config.yaml
model: "masked spectrogram model"
train_examples: 78125
n_mels: 64
norm: "batchnorm"
stem: "single"
learning_rate: 0.0026
beta1: 0.95
Rows from block 2 of a small masked spectrogram model, named by matrix and row number. Rows with one number belong to one channel. Each number is 500 + 25 x the weight over its row's rms, rounded and kept within 0 to 999. All counts start at 0. Numbers have three digits each.
After each channel's rows are labels from the 100 clips, of 14848, where the channel reaches its highest value: "strongest on" is what is common among them; "peak in band" is the frequency band that holds the peak. Only what is clearly more common there than usual is listed. The data: single notes of 20 synthesised instruments.
# sq0: squeeze pointwise conv (model.blocks.2.sq.0.weight, 36x96x1x1), inputs 0-95
# e10: expand pointwise conv (model.blocks.2.e1.0.weight, 72x36x1x1, transposed), outputs 0-71
# e30: expand 3x3 conv (model.blocks.2.e3.0.weight, 72x36x3x3, transposed, each kernel summed), outputs 0-71

sq0.9:487509522485500483498447489479465448473509495504471440509531533488488487472484515494496510493501485498555480501504532515473522529497527486501446474530436516444489511512489474478510484505442551516516500485509537490507461480528530468522482522489483519482489505529489493487500496545484533519
e10.9:469515497467497517515541518517508505506498537491511444522496501500499511530485491516524508528511481479540569456519499518473523477514474508475483460493475413502503468538523498521510520508520509498534506517508491472463
e30.9:479533542512515503521486467532492513475515502523522470512472513479498496484507512524515552529443500554482514494501517510503506514548514522514509522510460513526530525507441473499554517499516432508472498524510503514506
strongest on: decaying tone
peak in band: 4000 to 8000 Hz

sq0.26:489500499496526493492489508508490473438500471515476475542492519495495473479478501484504471499486489529484504502532514490463488505514501457493444494542475519499483484513530536516542531528504507430492528522523528517544478465475472475512545565443506521500495508503493457527487486469500497511
e10.26:487520491479486503484529473495465489470503514502485508511536469497486531487492473465508473456543498463485540511499470469513498480522518483490535443516512450497507523485530500526460487532488526502503500469531562450481
e30.26:500486500485492536482512517524518473492484498524534516492499498456477523522495495499511522456469519524520502465488461492530504545469519525455542508499473515496551523492490544520497456489438496480479467517527535510458
strongest on: decaying tone; pink noise; white noise
peak in band: 0 to 250 Hz

sq0.3:459474508498506497492522501472537506508539513507491531475486477487472468480483535492511509524498497521502506481462504455489455474511490496475470518500503477497485488503565533508493512519524491528491486533527465514505483513524498510553522526533525499476548480445543475508433473444504487480
e10.3:485506518491492506465513525483492476471516519490460507541482470491501479485466537495455483448511470476525446479521538510517438458478465487519537488539508531520501507495504457489519499504468505469478499493484507519467
e30.3:488478492495513511473506539515528503469505460526506507470489466536496478511444484478512507490513543498483502466478491480533506516463493498559505480476461507471555497456492515524512481463492518474433477494527496488483
strongest on: decaying tone; vibraphone-like; mains hum
peak in band: 4000 to 8000 Hz

sq0.5:481510521531511518484524504494523511478500487520495474490509505501507479517493512523521487532517552478511471509534498482542496494538512521509492448542502525457521514474506513477488537509508558496560479506552494502459501500530461489513488554521480465550485519468538529477504473494470541522
e10.5:476509482481502506483478507520518502441493528511557472492493507500524511493505483508523478467490485529526514475463515493541503507468492477525525501472536503488473499538538443482522432511536491477493510521539476531531
e30.5:495494510470498485462462486503479507482476480450497475473485456497474498488473467462499479459475470493457486454491497484491479487471497515487479478439470500455484447487474469487508508464511486490458505511521486462482
strongest on: decaying tone; harpsichord-like
peak in band: 4000 to 8000 Hz

sq0.20:496478509486493487497524480493507518558519508477504515491514507491535461476524519493513493487538508535547497519493503489479489506539545528497481516493464518456488508526503490500488507460443562512534502451485497485459507533504501520466527529490488495498511436497482486465545454484455511522
e10.20:500511522499498458509484550500507505546471465517515489535498481506535445506536522525524527489465499530512552523495495536513487504493541506516491523536481535484487485514479491483534504492507488471486432488542524529519
e30.20:525498488495486448468496496515456508499453450480491508450477495533480500492495463477488452529495512482462498498491484476467520499473516491472523475449491445512503506479468500476531514488503507528514489505431506487489
strongest on: decaying tone
peak in band: 4000 to 8000 Hz

sq0.27:502536493513535543504527473438509520499506445486563512512488559524495475527510501440499504524504519520470525493532518497457501478512534446512504520487490525493492475486493529478525493510498505529466533537522546447523496520510494494526517453495496509517507508485478480493489509483485510530
e10.27:510547469468530504511514467524491466489524478462516497470540524477515520514515445513477510485497498493495535499491449518511443491510549475505499528499511496518529493511533488486493474524459547540538489489483511486537
e30.27:501532526485493550514534500561488522537462505509513498504485538491500554506502518507512503478443564536497504458507453508496535515519493535488519524520490494507509494480514553496512484480457518503472489474503519498494
strongest on: decaying tone; octave 2; clipping; text has "clipped"
peak in band: 0 to 250 Hz

sq0.16:473480487510495469497473497533527468506480500501497536517522503523485514481490490531508508515489505498552477500516473534509508464516498522509526467526525499481492471531474487515491474407471502462490510537448476497495551511500467504505536536534493463477511521496489514457501524544529533468
e10.16:513519516518506480501506511488521531485468505481550505460514527533484486525502490503512544492476531507483489488486485491427544516501511537505464485495492492489541477484494520518521533480578483488524533485505537453510
e30.16:478501499515527492501563523527533469510507487519493516505525492488494443489496475488475468459476497486533501520512487502546494531450506494514495528501531544494449539493476505515492458491482516512515469475514439522469
strongest on: octave 3; thin (high-pass)
peak in band: 0 to 250 Hz